A small image classifier, trained from scratch: 1.54M parameters, held-out accuracy 94%.
Rows from block 2, named by matrix and row number. Each number is 128 + 24 x the weight over its row's rms, rounded and kept within 0 to 255. All counts start at 0. Numbers have three digits each. After the name is the row's rms in percent of the matrix's.
# pw: pointwise conv (model.blocks.2.pw.weight, 384x384x1x1), inputs 154-230
pw.148 097:152086152102135135120117127167124126133108121093150153105142161123148130135115129129135101083150125149118113134101089162132087122074133118151137133114113119128142146153138128116123129113154179109126119142145130115109092083134115139
pw.149 096:130158085119151149167142095155114137142157116154126135090162116115169174113150154109135124099137130135141131115134116171113110095094126079111155119146166112128107110204127145149075121143109145118149114156105085127102117150139120137
pw.150 098:119113108155120117157149109178146117189151144157116159128097213111113105155128112162166147143144091126156172151161138125180113131095143109092127136090129144154154167127132139135144154158129120120152124130120097138126138110131113104
pw.151 094:092134112200111125123133104075110127139125110087117131129116128065094120089124122128137119116161128043094160115143130095126160091112128140119121145120175120095142133113090122136103111114100101108138152154126121139149122150115106159
pw.152 105:118152145161159126095156111098137177144079130109100086102163111148100116107095121191109136138104127135109131158126076115142111112165093114110159109092182105138106105161145137119123108126143143137104102140089121106156068139147118114
pw.153 095:124137117102164140095108136093131138134071138118178126122099108123133128161113080166169134126120123141096138097127129144122161152121119120097096110098104138134135109129142161119113070104153157099139090147170104115145139151105082116
pw.154 094:121130146096105128093141108118115126123132106126144118113149129126119102132118132155151099159054129155142152086160172168089133129121127115113110127078115123118134107141093163153130091115160142132129140119113129115154107163152122116
pw.155 090:132122124120117128138121110091118095132138090114147154113160127081104158178120099104130140146154124152141109114108098100082149151171146105093115140130121146108131124123118105145110126117117077104163156107159140100145121134131112167
pw.156 099:074118138112115118124101164126136148150114099119123146129123178133137154124176130127117121103170110113132113082104113122084122142145144122114102170100159141124157109136157128132118118109110148118119173138137121121142154133129110107
pw.157 100:113118155084138138129141114125136141115151190125129173162132109136121118136137171147150112116115134102110156084122105121113115115135134112139100164134153096091136151161135129110075132142139157128122138175166142156161195127104112127
pw.158 096:140141125091099107106059133122105134070123123130115151116128092105150130112155121144132110153137090126132116128140118145109120138207138146157147186139134125148099153104144110130089149158113123165131109125084098128091129114108167156
pw.159 095:132099120090147145117102113154129133124130147102130113106113113114125134154157124131105153119157118124124080158141130159140137131130081130138118138132114114145123127129135151128121144106132142136127153133146113149105105155162081149
pw.160 099:141149139121135151121143145136135113110138167141154102197122080122181148155126111123124116179122147117144161147152119125186105115123124136131125158108099131107144105108162124141100123084159105116149120118146140126155132089123173074
pw.161 105:151120144141082131155138101140179144125108105079119106168134113150097100115158121124153142130113156148117100163138127109120124125127088143119142135098070121145107125124118147114150110159141092101073067219118126142120124130163127119
pw.162 089:108117136094096104100100127138123113132125120107130093120128120104164147113156144171185110123145103126120155100172104134167075137111096095164129119141125135093135150121120124128106127153141130098111102121083112151143158099069136125
pw.163 100:082131114163135163128138139154108160151164117097119161112137140137105132091133115145144082104146137128113103113099202129073107157138144083125170099168122153119116118127086143116059106131169125131115150131127097120178143116131131131
pw.164 100:127155102124099172143127100133126113136198096129145120096124113138130148138131135108126083112142116077101123109085110122108142133145147106133105112119142139137115058098111161180134100115124118110125140187140145118158184159143100116
pw.165 109:131145110179130134102165083110136117146106143131137102146120147169135127099135098130103145128114137132140110121091104122116132151150157126146116114163134179135134082140097138103130098078114060145104126150142150078134143120110058121
pw.166 099:130153112118114176135135151100130097122104178097127157172142118108145152106158166133154167150128121108133109108160143142120182122133144129107119154145129142096116147106116136121123112077126133159123144137116141137158163125114089111
pw.167 095:139157135126077125145114165159111118121144140124167134090146130116145088150111118105123148125111055133142121159142146113076141124094118127156141109120127113160162105122125144133087135175135136118138093133130159131138119133115105130
pw.168 097:098128155118104128171165112113095104140130105106120088113124148123156124121139155099080143102139139164097154184159133106120086131114100126136107129119133180129123164127109074104077104117130142136111152092145125114147104141158159140
pw.169 104:129142136137128131136135135091134093151105152120137140114135162120159168115129140170139145123164150135114117139152117131161145143153108092145123106100104142108125156119112156094100076192150159095136133123121099121136129110149141100
pw.170 096:151120109085092156160128122119143121177134132144147146115114155101152115113159155093112120125089118133191095142166138158126104170131124088112120141116164139130135129115173089141097135126151148149164177138109114173144158133119090142
pw.171 092:136140138102106162101148140110112132120101139123125115142139086093198127101099138184141162164096141146109140113098165121113156133099125160139155107091084083090119122111115140155121160095149158132156111094117148137093154147111115105
pw.172 102:148094133131107101090100130101138126111088113132161138105150105134120126134134144145144119117120156122108185108110129116111107142077151123120122122149120117161130124128127135149084111161105140127141140114131144112119127121147098143
pw.173 094:123141176139108129107165138088088131134094092085118112104087116132147103136116146111116142083097109146123158114118145160155112125109125132130100119087151146102134110138145065179148109106150129162108125151142129097131119113185102096
pw.174 102:109158134140133111122122079111091099153139152142151086088128090122135212148135140141110140130165138109122195096162116097160121147117145105131141119133130140170107128140153158096082073094105156165131142083102129111154164149150121119
pw.175 103:170133135206128138113128106126098118115118109072134150124119129157146104154147165145177103117152120165162114180165129098165113112138151102106132119155142133084133121133137164162124089171139156158112132072139153138091146123148128117
pw.176 106:142121114086092124121150072093136133108116091151127129112072137115140133153111162112119128120154142094165148111119144119144066127121131087130137149115098148161145147132073135154096108149143150137151124131165163153116114135128089087
pw.177 107:148150136100119136075103129133084120083132128107095109168096109104126090121160117123146131129091132102093096100152161157119146138099102129180121150150113147107099105125104155102100136138090139116116132148057090104138150159182099127
pw.178 104:141118156170144088114145138098083135122095102110115128104127160144086134110157177116076122115141128145113099132119135125170104149123117122085156090136172132137129120117152035145118121121148148143123133139129139118157124149140128125
pw.179 096:125109163135150112147077139107062152111101114139121123119126099098132150145155089157121116110123137159113127138135185129147112062075123082151102168125176107157150134131097091107115137112136151122148149095124126133099096089154138114
pw.180 095:103141116100147109136179108150093135132152131128142146128190144116144121114124133130099055088145178104103101077150125132121145106139143098127141133132169137152155139162101115128098063145099120094116147126093130140132130128139145173
pw.181 105:090177148163121118105122120148120115153111137136147105182149124135119133163118126118196102152146135131174115168107138142111106086098111100085138130151143117105116150079152097110076130145106089097121153147123160135159124102153138132
pw.182 094:147136107113142130087110104089128109155153126128169111141129132100122089089122091146109146122097110136164129189162131146087095127151121107148123105125130126159175144133155098125143129170103161147121161113121139117147121111088138140
pw.183 107:127133150092122112157100110124084110140149133096117113172120124127104130104136133126154173141138129110136134120140132134168154162124141129132121106167160152126136151120115128106106134159136143125157140109196142151130192101142102117
pw.184 108:168152160096125167077110155080135133155146140160102149116174178177094146148131143122108121135102170138108108109106118151135132137158140164134098167114160126147165110118175122117117105157111153123080174128148104116123094152114127131
pw.185 098:110166076124147118157113152111140135140161133120148128134166103143124120114117113144104124093133117126106125175126124093139124139133109096171128104100128110139138138119134145128127112112132136111140134141135141143088139123109134179
pw.186 098:110127103118144151110145133081089167098130121121164136130128099110176163131111136120180162172083152138141164138117149100121060142161091083105101116128128145121117137124123111067111145145131114148167160110150140151102109129143200109
pw.187 096:151191164153171138145081130138166125138114148160162134128149157108128107142154152104147166142138179079144143143132183101126147110112094116146126083083084120118124127146156147164133130123134117131113125116207163152120159184162136132
pw.188 103:108113166181104149135165135088124116117139135120126099157114139129111107084125129107116151126110082145113133110133159098108133125122140134104181141146146122103123108134144147124144085083121131101168152120122155122116121142147122148
pw.189 096:135172124153155153103130133124091120092116150127131140138138139100128128097118154102092208151117123108147148148146124137117129106099130143216139136148088125118132116134082119165117171142139102114125179149116171124161114142088160102
pw.190 096:155113132141118110126176113163094113109143127111121122135114153097078134133117105093123127144135140086139084144127100098108124116104126167161130114131137168155102119148147073130109155145108127089129109151161121145140117142153132136
pw.191 108:121155128140099170131112130134139140108114104145134114104147116133097116149121152196153113115131167113130130145167131138127123169130144111174137131136127167105119149165145142145084084141124145113096132159119098135121145141159125084
pw.192 098:116141127163091138113137125139136132147116112131169147122168133156120121128100126161094124139102143123153136178122133102116134142168099126161180105142154092117120157169106130099128175158085119129122144101105107156132128114089121144
pw.193 102:141117140115152105121155092114128100078119126126157115107124125146123162130124122148177127105159150168132140110089107102167134127150087118108123134105166102105129147157156100141121122116107136161150154134142132140103109134145106126
pw.194 103:132145095113107151162137109152121108110144119166181070092097121130126146112104165123147118133143168125122146157116144131145124160118185154127110108130117110146106116130096113141135136104117152139118121125165124109163108153131080116
pw.195 096:134092132129118147175174107146114139113106134110119162152159114121120092126099101104118096114111125144154143113080118081124133093138120086136125110136083170153129165142139141103133145127083112085131128126104127109119116119145152131
pw.196 097:129144155138121109097117114093107140135081117107105096142145100111156169140177106124133128092135116122106133112082127103122102159142155113123117174162151135160133138133082106136126159113170155138180091123138116137094109161175145130
pw.197 094:118168151114125114147075191132122140157141130131119174147124111131098157133100109138137141119127116173093118146165142151161143124167175113134117134110158098132142113068136124138121116135148147148070150138119106149133169149114099102
pw.198 097:143126101132128134143110143186083126091148142107099130151182159109139118137098130128127083090117108157140114094127125093166125098112146159121115150133063138163123197150123146127149152126126141135116127116091129105121110137110155158
pw.199 098:094097123127125101132129113100151147142078127150135099097094092124087116142136069121092106108125145104122111123110130134107114165125101132131135099076101115119101104162115093126083091142105137113167121107136127109155116158128130162
pw.200 097:131110125158098123106127097172127123137154166116152073081160141158102077117152108074122118124106154092107146113136131137140159118136114111139131122071137117152107150088147125102126093116118127136137141135100123106120122099104129123
pw.201 105:168151116147086150136096119139136117120125130113121150140116114146141121128107170138095131079103093137114107097166113142108130122118129110148119148116118091114123125182160107114097153113126150103112119084109115111138113124142105105
pw.202 104:091082084123069123123135138130120142099145153138117141168136139152151114114094125087115066120103128103136084121130137145128133158104102145143126160170116105101120132083100071116128179110124100158112178143137125127073130088152102147
pw.203 100:130144134124109109120142160119124122162113091102145122102124117122148100115109119106141185120125100166111108130125159141188106081123113170148153144122158110148099118126118062125117138099126144112132129085129114140099117097150106122
pw.204 097:168154150127126117140119106126109137129142102104103127115109165113143099132128114171166140138108145145107112088166151171112087098166125131117136124098195104112171173140126091139092174150115134111103123121117121132111110141129130170
pw.205 104:117110143095139131122143131140130105121130126145110154127114148173094123123114101135170124170127129149145109113131158170095119136138109173111140106144110135125106134118136117119176128187090154132124170105132127136139127117099138133
pw.206 096:104152133113143166159094096112110146142135121118131140146093148145139162121101152118136139108138161152168141113130168143099148124113121094116109146149114111119095136113155139111111173121154090096127150107127133177118148090118115100
pw.207 103:157152137127116121102125137077155136123086121152144125142115147163143129111150154130169137175113138125134113138102154117126152096164153132116135104095147099133116113135108141106194141125071159112133161135131136130133103190160170148
pw.208 102:146114148129119080120107150136158172155121080112113120103134131116148160119103096121097128139151135121121152086137150130156103135168115140145109139102133086118154130178115105130085154113124122135131161123135125139135168140145124161
pw.209 096:135120136159108122140093104135131091160184189135155144080128138125139181129131169097128141148129127100167110106112133156169148090127121107132112164123096088121144160136133148144126124133147133150149121115178141119130149125089144096
pw.210 094:134108144123129141121130107159130108110138135134156151126137158121139166152118107114112119153134096137134147130152126116113109155143147097087162134112101153148150209122153119141097167132156127104111149139183164150116110098124145135
pw.211 099:099132150147104163113145121079081151119120146174133156101172141134127111087094127169137130110109173121100115101115148109138129145139118143171107140129134135090133149133120109136117122165132136138133129095154105142127142163105156116
pw.212 102:095132136126116153104167132080122146115125118118166181084107120108101126138121153121109129095106078116090186162125107135097111147116141115107182137104117134104129147161173106133125124150132116148145141149173131115103173113163070125
pw.213 107:082102172112108130114110142119143108122161128132138125157148129105102129130158124092130141171113146120122159112151122107127144149125118122124130152152091125081125096140138125165130132133091094152091113155153141113155096125132133122
pw.214 098:142158143182105087138119136144126170120100128096147105190127130110122127131133130138129111107127104119114142128106133122117138124134113120099116152125115133087122180096083140095124104119109131102148138140122133155151178117122145103
pw.215 094:121145109107115126071167104134081129109121099130151157090147150127134133114170125137159066168133122143134137123103130148109132187090155118109164165147142114181149128106099155149100112131135170153088102131087106125126131100129125131
pw.216 104:155118122170131127081171122085137171167107082118101149105113154159151131118109121114144121130155118136121114115087151118114142121139141088179133125102095175135108084130110151144158126138124148145155130087161103118144132089113091156
pw.217 102:150172156104092135082142117127149114109149150142137135089102115109122124139107144133180183155129155080124126160091145110109119139122145123139122114146128113095163134108068147119129138116109111153121155128177123105152138156178162081
pw.218 104:121119137107122144103142098117138140123117144102126116150136171142094099102117085159134137109153108112138123159140119126134135137113110125164113110125143163114142125149090141136119128212117135105176113108125119161115135078117106148
pw.219 106:108098118148125126126145113147122115130130128115109147156105125130165111124145087082111136108118148122122119161136073161146095092129096083144102153132098140147138137145121109160133065114114125133127098096136088160152130119113137110
pw.220 095:095152149117127125128107120105109133083127128120122126104128165168096103146124141123125155141141099164117148107114162121131101122135105126149121112138109106147152134083114161179098104140130081104110104121130139148154103158117164096
pw.221 105:127154139120096116094078091100155110139196139181167116155078127132134112119141123088097095115118097127140129127155096109117124102116116159142133105133147091111157097129114129110147142160099095134068124109096154134100099096129128119
pw.222 090:130147110139165155105160129141156116094139098123125130101083134102121144130143137099133098158130157150151130155041114162167094146108145118132185123107168114138128132146099125133133101117127130172159099122129107124161125101153085126
pw.223 103:091106176157095173125105101088162144173112131136142144131118148137095137136163146142135143163138120130113126158147150155122125136130163067123111137103142156147135093094097147125138093123158119164174147171116099098115123107091090107
pw.224 113:119118102119143178104147105102157159175079119098125105130139099129138129102091125190125130140135155135157140071137119114158109113140134109123163135152134138146162124108104158143089158086178110145135149137140109129134099117135110135
pw.225 099:145149151105147130134116114099135133130139155114114111121124147123104156092106134083135106131135144141082124114147114129181143110138125065126133120105173107132119159134138110173105144105172125159156092110102120152118110119130107147
pw.226 100:122135094148144110139129085114132123140105133137126161109122188144095158140138096141150075129102124089162151088139144131117111182165087157139117080099117137133108151149177111086109128134113153148116127127137145144092122089104129129
pw.227 102:120084112172155148099103110140121122134147183114126111121118084166091155129181126169103141130109130137142169083136124143122087124120126066118145128150171111096126149154107096118107073110124078127061129144152122158141168095079119102
pw.228 104:147120125145100130167094089161092163123098089150128101093115170102135114146128135108132104151129113090157104127151134081186144142114098125099127120086092099125130131123126138119124097127147142161100129111113121133138115103111157134
pw.229 094:118115128082111101124096121119123124128090135136112117110116109091139178157131104099100104096074159090129148090121170150146118133118135097119124148130127096152146101132139129124102133159155117114127114133138142145144127125155111123
pw.230 098:115141151135123125136109065110115092113069106174114098135156122148129127145137103106079105136141165122168105133102148149132080182128145105131133121093112169115153157169080076123108115111187132115140125183109099108113130073107106096
pw.231 100:102143128136116131123110107106089090103087182115138134104139047113147155155094132119087154115136132074175154085158175082148131120123118146153118148125202117078101105130123173121093141126135132122147110105088118128120145107206158126
pw.232 101:090068142153070154138187121121151086136127117087101133138163142124131079134129191134124128165097129132151153164098128099130151138083100130093170142136111076162138126103149120128125141141157105118174114104128150115108119130139123175
pw.233 097:105125156132067140129092092127119092115137150124149127135102140144159149108107127133136156136107164178142108110131129092087134137119133119141159177122113128123150132125098115133143096142130082123157136100128110165138107058133162136
pw.234 117:107097118152054093199127122136114118139145149160135127170123140142124137117134120131137108124101122137158129163140132126120127132121163146149139148150131131147126095161097147153127121132112118109126104152104102148112106130152172109
pw.235 124:140125128143143150156153123143114163148178125137209120160170123143109205107140073135137150114088029130125123109115133124129147174126123118109144125144112099132127132118080114146137135146138134118126146091148129120130131081086126118
pw.236 106:134135132138117107098151133149168147096086158184143142151107143100134075160113095136102146141145152084134146148125147101140115120121113112147147138086131129125162121114099169169140096188072111131134142118108103118160101121142127130
pw.237 094:139122142153140130119164160086141137153156120107130110098107130117107141147119140120122146145125131117129122142140143083120112180138112108156171139117063113084143132131156073142152115138167141116147116124149136130169108132130145139
pw.238 108:143130105156133098103167141148117148136133138105125129151151135116130109141133101111178136157128145121127125110130098128127105134149185110117111123107062138149143167130104135147111156108116093174106126103145140148123182112130092108
pw.239 096:173163136161117106189156155110137156122135146140147144098158172155109117154141123118139110141124135106116108080160092116131115141148140115142134083163141111113128156143126121172107145143113073161116142122117142138192132135142113142
pw.240 093:169155108127151076166132160141151114109099149121142129116128124120115126127138094114094166082147154088056108126126111107104114088094153141134118172145092103156087098089125137131100142120173139091126137122132166180109131088138131116
pw.241 096:118112127147159148111094111179083097130135138149140205130122129146133150140132095107155149164147165102101098106126158162125145168145127132098145151135147157160166111124136100127117125091176109153127129097106159128074126109128111132
pw.242 099:161122117140114136148150145130136165084100161140097144098132107130129131132143110124125130122136164104142168099173121134089159131134139084106109107136079081122137102108124132144104113107147111140100136143111129122122115146092122139
pw.243 097:101099138104144135102114113139177111119109154158126132151094113136128129099173105127183111153137145099146086116151099132147104109114085118114140103151134118127153178177075115136171065114154171120099157180105147136118132148139154106
pw.244 100:071148089168123105076160138097143130144118143075156172118114145115110093167117109114056109175117149177130118110131139112123142107163137092094143130128105159118115091163108103151107133120101147110104134157122104105152142123133112116
pw.245 104:103093121123093104131094079082089161147159137143120127133111125123157135138151129123153122090126087108124146123161138124158105152168130125146111127140119113093119134158148150157126136086132148160127120131138133094165193156138128111
pw.246 090:157102145161152124162151162147152125141136141156102121147120105092167090114144099128140112115143156089127124120137132116135171151144161093138139134154134125146109142162135179130139141135117074119124140165119145154076149124096131092
pw.247 100:109130145126102106086156141117168167136144086121107103130099145129147102163102117122079152089088119139110118109136147109113113119144117130105093126135119110147137140104129154122142145117110119172098124151149083161095137135124142117
pw.248 104:143143138150155156181140142121128135125111106154126105126117155121126167112127157077137159132131105131129092109105128142108110102160140146144142148118106105119124125151161146120189124116132145128164129125114119111126126130145145189
pw.249 095:104135180100126079150134122103131139096134083129120121152112134156101124166116117136093138080164211199138129139119087164112094136117083109064155097112111119148112141106082128117108148150165075099133142123094124127140083134120109163
pw.250 110:149128091108117128135160120154089122132169143114146141084114127114099164111129131123115115178132151106120143146138138116168100189146155115102129138082102131133095129156124153115091090115154141138125113092138150133151195129144107106
pw.251 108:145122118137120131131125106087109119137081117114137134151117148163132119112111133153125161141111136151135129128110123145164146138106134142098099123129115109115153124133135136115120118155117118173108174116149132137095137136106112132
pw.252 096:154166122117164173142178112120088103103137139139120107106128130117109077113114158100138112125123149151090128165138187118113163108139119170127127133120138174147112123164140081156101134105097107121126150114136171142121140172169088112
pw.253 105:183141166140164165154152093114110149130128140122114145093136102155112143079104146089111140110121110132108141107132133135107123097136139104085163128163090096159134091114100108117113117111124142143114169114144151166135166146100097123
pw.254 093:127118153153101112133107132125131157108089140113130140146160112175160104114144103122101127088128127085105138126108121121157107121123170100098159094115093172084134130163101164168116107094116136118131146146135128084132090120137126113
pw.255 104:132109140165130127150079115078119162125096107147156129176155120135097153108103133147146121139107113130135123115053122098139151119101181120127115107133181124136152104112116156123109073070081093125164130143091128115134151128116139139
pw.256 100:141125115138130135134136188159143145100140156119102116080140125127158123141135112126116105154133139137122159094132098127114097110163125144158120115110095152140141104128173157173102095096122118135093096127098095124130174113154104136
pw.257 095:176126095171094138158122141145145141120152113112129077145140160112161094147132122120129109101115105108152109109136122132107138122154128121190110163127129138146130115164203148156118088109117122147177157086142143136149100143101098162
pw.258 101:112117124124110102108121111139132131098146108096105102140151117129098033109086088092137090137104164148139146106130161137122133118131150121115156098166118088084121156108126130142135126090125118129138142114123151132092104161115096117
pw.259 104:154153113124131154120120120142111160056170141146109116157118099143199128130113126101113139131118147131089109117139122111116153105173110143164145128144134165108143140129132124130104122135110118135180150129136130119128109140110131160
pw.260 099:129129130163168170111125147150132129146152128173146096114092149115133127105125113120127104153126129114103112143126131117148111120142114133104139111112094108107156110133155128097124143137101135090167103113156120147112142127141125151
pw.261 101:141148110136136126167133151128123193126118128137137135142146144156077155202085147155116091120151123147121144139099074150124148109143138089131133151106105128143144127142134152094115131100126079131139142129144106102160138124125121163
pw.262 101:131165158123109141118114087157128125134121112110118145128124119157102112116103081154083137131156179143101080121115117164127132136112111133144161121128121139109138163132126103140123130076099122078171117179102152101135154151149130070
pw.263 093:092202136121099105163187102124096150139095111148139111179133126128161154137099115085132095154085148116153112154174113156135092141128145126151177117125136134099086136135133143109138125112110086145124108122168116109171074113145124081
pw.264 092:120124119139113136136119103139140140127092115123106108126113128137091112119105099100148140160152122161099094145126125155146097145167139127129110108134183125154144117124130127092101128135130088117113104138138102112144095131100162120
pw.265 096:093138145110177094124125099135152155138122125216119096113122139082133123135112107122139081131121140124096145144137082128106119063134109130112132134102121128088139089166125157177145114146157127124076144125107111132117112113117130109
pw.266 100:121140153145157129101116107148156168142134115114098127118168146148117106092103132134127135134147072126120097096151105128154110113135131144157184145152094132119163117163106143129134133153138155109174102134155129113123117155144118114
pw.267 092:092140166148105148111114143150128114136131124109144165118115143116130120099138172113126126115094172135136122135135117132113143093152151135122137145129116120128111140136125156175092121127157148106098121175133160130139122150148129130
pw.268 087:118129157152190090172096127120103151103152117200136120113100117109158108136106122122143143172157136080100130130129108132112158149133120109088079139094077110138119136148100129110125146119137144131104143108148171115141139146173120076
pw.269 095:114088105153140118109149142132167153177120148135123133120142102155112166113144163132112172103137180132154090159120128155128148132144136120117126107132148095157125114110135141118096050158089084138135144131174110089147109139100130096
pw.270 101:137113168098115129129131145101157146120174118105127117118148106137141114116137115127178152115131142112103107084121103120141127174151102131081088135160165139161159139132146125110144134107096141150094142172150119091105141141115082113
pw.271 105:117151117142130159098147113082155113166071144131123113099158152118144112159139151129142151135065104153194091112097117086129128155139143096114147084123141120161143120146088120119091080167125144130134104167127142113114093098162144071
pw.272 107:133114133151104086095186118148108147104143100082137128126104117153132120101126124103123089109129145092139133130128141083110113113159124118109137113127114118154137128152137159147152167144118103216149137142128124116097117123118138122
pw.273 097:170117128109138116181095125107113113131086134129157102092166102130164136133154080124141093104122110159148115123159139105176105121103125024113151122143153112136110144129101100109119122130141180122120144117134122148148158079149135105
pw.274 103:130148112125127111139136099109062122153135167093112099096170116120065132141140152123113165113134117146109115157111124106178083099147064075135097137107146100144144147113150075133132126104133141110142160176115119181195105135138142099
pw.275 090:111150136098164175113173109146138127117180113134101141072106159131112141119144151102139117137102140092090129142118147172105104136100130104113129093175139105109122133123172158127126100142148084098103160171142160134154120164105121159
pw.276 098:128174132133140165123166114135136128126138074105130126165129129131166155162141142164156135118114134138103143087134115133162104175157160102131154167165158119137109160108161129121171093093124128099065155159104114118072096114103136154
pw.277 097:132143128144132134104127124157094145117081133153128148133122137132154090106116125126177091151122158121077141115073138091130143143154172136096134120164121115085144070149129128136121121179155114109094125166158152115123114139172169143
pw.278 092:112116111091088101095163111113121145119115125149185124127108129080140134111133104173143107163132163103129136131104110165142105118111134088153140097126103061139156154129082131116122144124163156160146146099199150133153136116143091121
pw.279 093:116085092123091113088125145117100170138090097187116160125094111181110183122145135086121146144130126115111133102143121149164170121129137143083102127166140137102118115114142094153079083158121165122116115077128183121097143154140124117
pw.280 107:110144169135114123109143097152125107091099145147131145195095168136125088103179127167121114149064112099126100107124126135118151125130146096138122097126134151127121134172130151149114137129153156132109128156148151100141148166111108127
pw.281 104:131136104123130138145148095125111136107131146121112139157088134091168088122103138141136137117110132153109096127102144140138090122121143113111109137116112153090127121142128118093108125133135139100146141104106146114107140105161156107
pw.282 101:113157122148116135121109098111137125139090105124112102127142103163154156106152131149130115094162125113118151096155136102136161119172167107104122126093147105105123111117120169121142152159117112172124101126126147143177183113171108100
pw.283 116:121176116127137150154132138102121147129114119096111139157092086133141117133100134098107094138116153112079140139100146149115155141137132107146149139134085099138097116113118131123140108135112122125075106175165126138160098120113120118
pw.284 099:127112133099139157121120111116105104099142107153147138091096101125116083115111085159111122172114131131131133125163095126116072111151103093112146133110142072115108138110129109105138147153125160133192119165176134109123129077198127157
pw.285 090:142169127127084096125113139116144126103119162146149116131153100139107135144127122138097152116139126068146147147154155115128120219149147129138162112096131118164145105160161106154121118105117094188132114099144133143185091153180150116
pw.286 111:135112145105095110120133154131119115154099112143147113131135111122099105145107128135148118146125127143107072117123129114087134121145113132143210126152111137077144128078130146114101117088165105142131105142134118141124151141161075147
pw.287 096:090091112160121143142085107111109121150089093150119156090163155159136140089150121135137126067124126159095112123123123133133110109112090122102108154156155143173127115175133115118119115115131126134140120140153121139134173132136142155
pw.288 107:132134106151114144137115127150097100143131116121142100119113059156133162109143123161151135126137154111135152087131147124108122124134138122160126129112149147128134113148164109109124144165122149136115098172147129125132113144151180153
pw.289 096:136102124127055106107098132142174102112182132145143135140082130155133143137123132102143131164175124170145114099130111145129128070110121122137134131159136126100127075099114133146129126117083135146129118103138092116132118141103162147
pw.290 105:120117110093089108097125110179129117110126138108128136142107152136144099162117121137133123150111107129106104127121114084124129139142122115110101097114159112122110125093119129102072100067114164099112081138083149131121089141141127121
pw.291 093:193113142179117127184133145068172125104143181118140095108139156095126172146115111121104140163148123127153161123116109091136115125148100142156088151142138120148206115123125133127137154133150124099132133117151125186132127105119159130
pw.292 107:122132069105148164132106109153129153120137119137098134135158124140133129150145111149176090139148112149115057159159149149132123108182096144107144089121113107160129189082128136049130133178140141119148089098129103150120072154098180109
pw.293 109:132131123131099076134118122082048092157103135142152100088162147137161083106166149108129115102083148091155134105140106120101146122103139142122143144145158153116128149178127076182102137126159149131138100130127111130123193113140118121
pw.294 101:139128114123138148144120134117099150159124136139106099113170123142097147106140124141066153133118127091114205158125151109113106141154102161125156065128108094143119155102138098133130150158132100115109128112126122131130146129134149119
pw.295 103:185141160153109156117085149075125107122128093156108087155116124152150132136118123103109122106155120170162128144126138128180094124126065128132096159132109138125121138123160166099110109173146158149156144128146130156148145114108134129
pw.296 096:128104136170109136080092140092090127107118140138135111154152148113126101152156124171092125116157126150107171177155138125160117110150137146143136141102150128121129134099156125143105125156126132141156066087166131091143181102158115131
pw.297 109:155111160135115114134094149140115144166079123129126118142140147077079151115103089124131103095167147135099131142105084104134104108125108113128109157120117185115119101131078161118105103096133138148123131146157158140141098100141109152
pw.298 102:116117099141109145126124154101124118122141121114133134125119111113153123096105125128122130093116135139134133137107163171145125118141154149165123150190147205129174104102107104146103146103160146112106112153143115190134069160164120109
pw.299 098:109137148161142130191150121134151141101191144132170130114161108115180098125154153124120106158122129110091139127122124156143091149139155180135120154155150152151109127136150138129135110108122176158117136095146159155135147133175117118
pw.300 093:161137156110135200166147107106119144154127138167138132164172155138115131125125123135125132084155098091122171168107121145150084111118158115142150140147141144112131099130116143136139129142136160151144149128144117085116108122169170124
pw.301 098:125120141085112075120147115139128118138092100131113104118139094134070140132093140128122153100139136167104116132160134139143085133129152127155120130142113103135160118089145104128128114114126147147127177135127135145078114148135099160
pw.302 096:118109120132091121151128146141113124144106123184192161112124177149145178132132146142126116092137131163137118122119137112114131129131136139151137108081143136124138127120060137146115093171108135111110136088105100125118143118118134112
pw.303 096:120115145160104132178137100099103122131137145118112094167113132127129150156148102132139120124133116129136135130135084113143126088172132091151154122156081130144132140143107140086090100179138115146122182132117114131141072104122190120
pw.304 098:113143141109102112123127127144137139095113166120124136170127112087111097130147171157092160147109099114125123109103145148120129151157088132145114095112093120096081129129119144130107140123100114120159088104166144144168154129096118121
pw.305 105:107140121144114120140125158111150129095135118111099105116159110146105105082144056126145137155140127084129168105113102134154145129100130126161119123116095131113142117130100144117142131080084097204093093162146102085134069107105134108
pw.306 096:175130176126132132147144149121164122123117114127124114118165155146143117111103127102125111137126141170127098117175123150132102141105094110143094142093126119119126111106094116103103128152154110145132123121096111123115177155111125149
pw.307 099:080121133125105120129119108126137137153131159104101110152139131121107150124113130142112149162171107169107112105133113145135128111140141075114145120110137103122117118091133126126100089110113117135150157158115147159152143169119108108
pw.308 113:092125136154152119141126081152110154125169124120117116127133123149123173109133134111113122147119192116166156107117188155117157104087149112093150130140141193120124079112094146128151168102147093109144141098114104122149144130145156142
pw.309 099:099138114150085147089139095113159159069081119170133142137099114111138131145121132147161115113083145145137134113135127136136124168140135093090177102132110136128102071084115117127106122121128187140136152146123130153125127104115098094
pw.310 099:114138118110088131116129124155120156133135135155095135131116128141116135160110155131141139148154126087171119105104149142132150098104147096097136093139114112141104158121094148161142107161131127176100144112106138108131110094113141126
pw.311 095:154129150144107123133155132086129102172089140163143144120152102109146124099128105108149137107150130067144132071108115164100137096099165059129108062148133158161109134142166120137121142130163177095142148161073093134132136142137110170
pw.312 101:113123134113113128132133144108107145095116109152179160121138107169123102128147112124109167090117126186181137105119132121120116136159137150119106084101125096116135142134149128146079115097188114121139103122181107137126133169105159139
pw.313 104:132124099131149125138149158124178155125162105123157145145122142107142131108153088131107092131152195128123139124161123118113140124133116096149159112125122137126158129116095086134119135133144136096122112107129139164134143109160154131
pw.314 100:122114151138094141160113140202082120110107163136118161150154120146153124141073164121103102147125190144159114152125124177120112165133151097130090126116102109145141145107149139097113142122109129146143197113129129164166138129118149108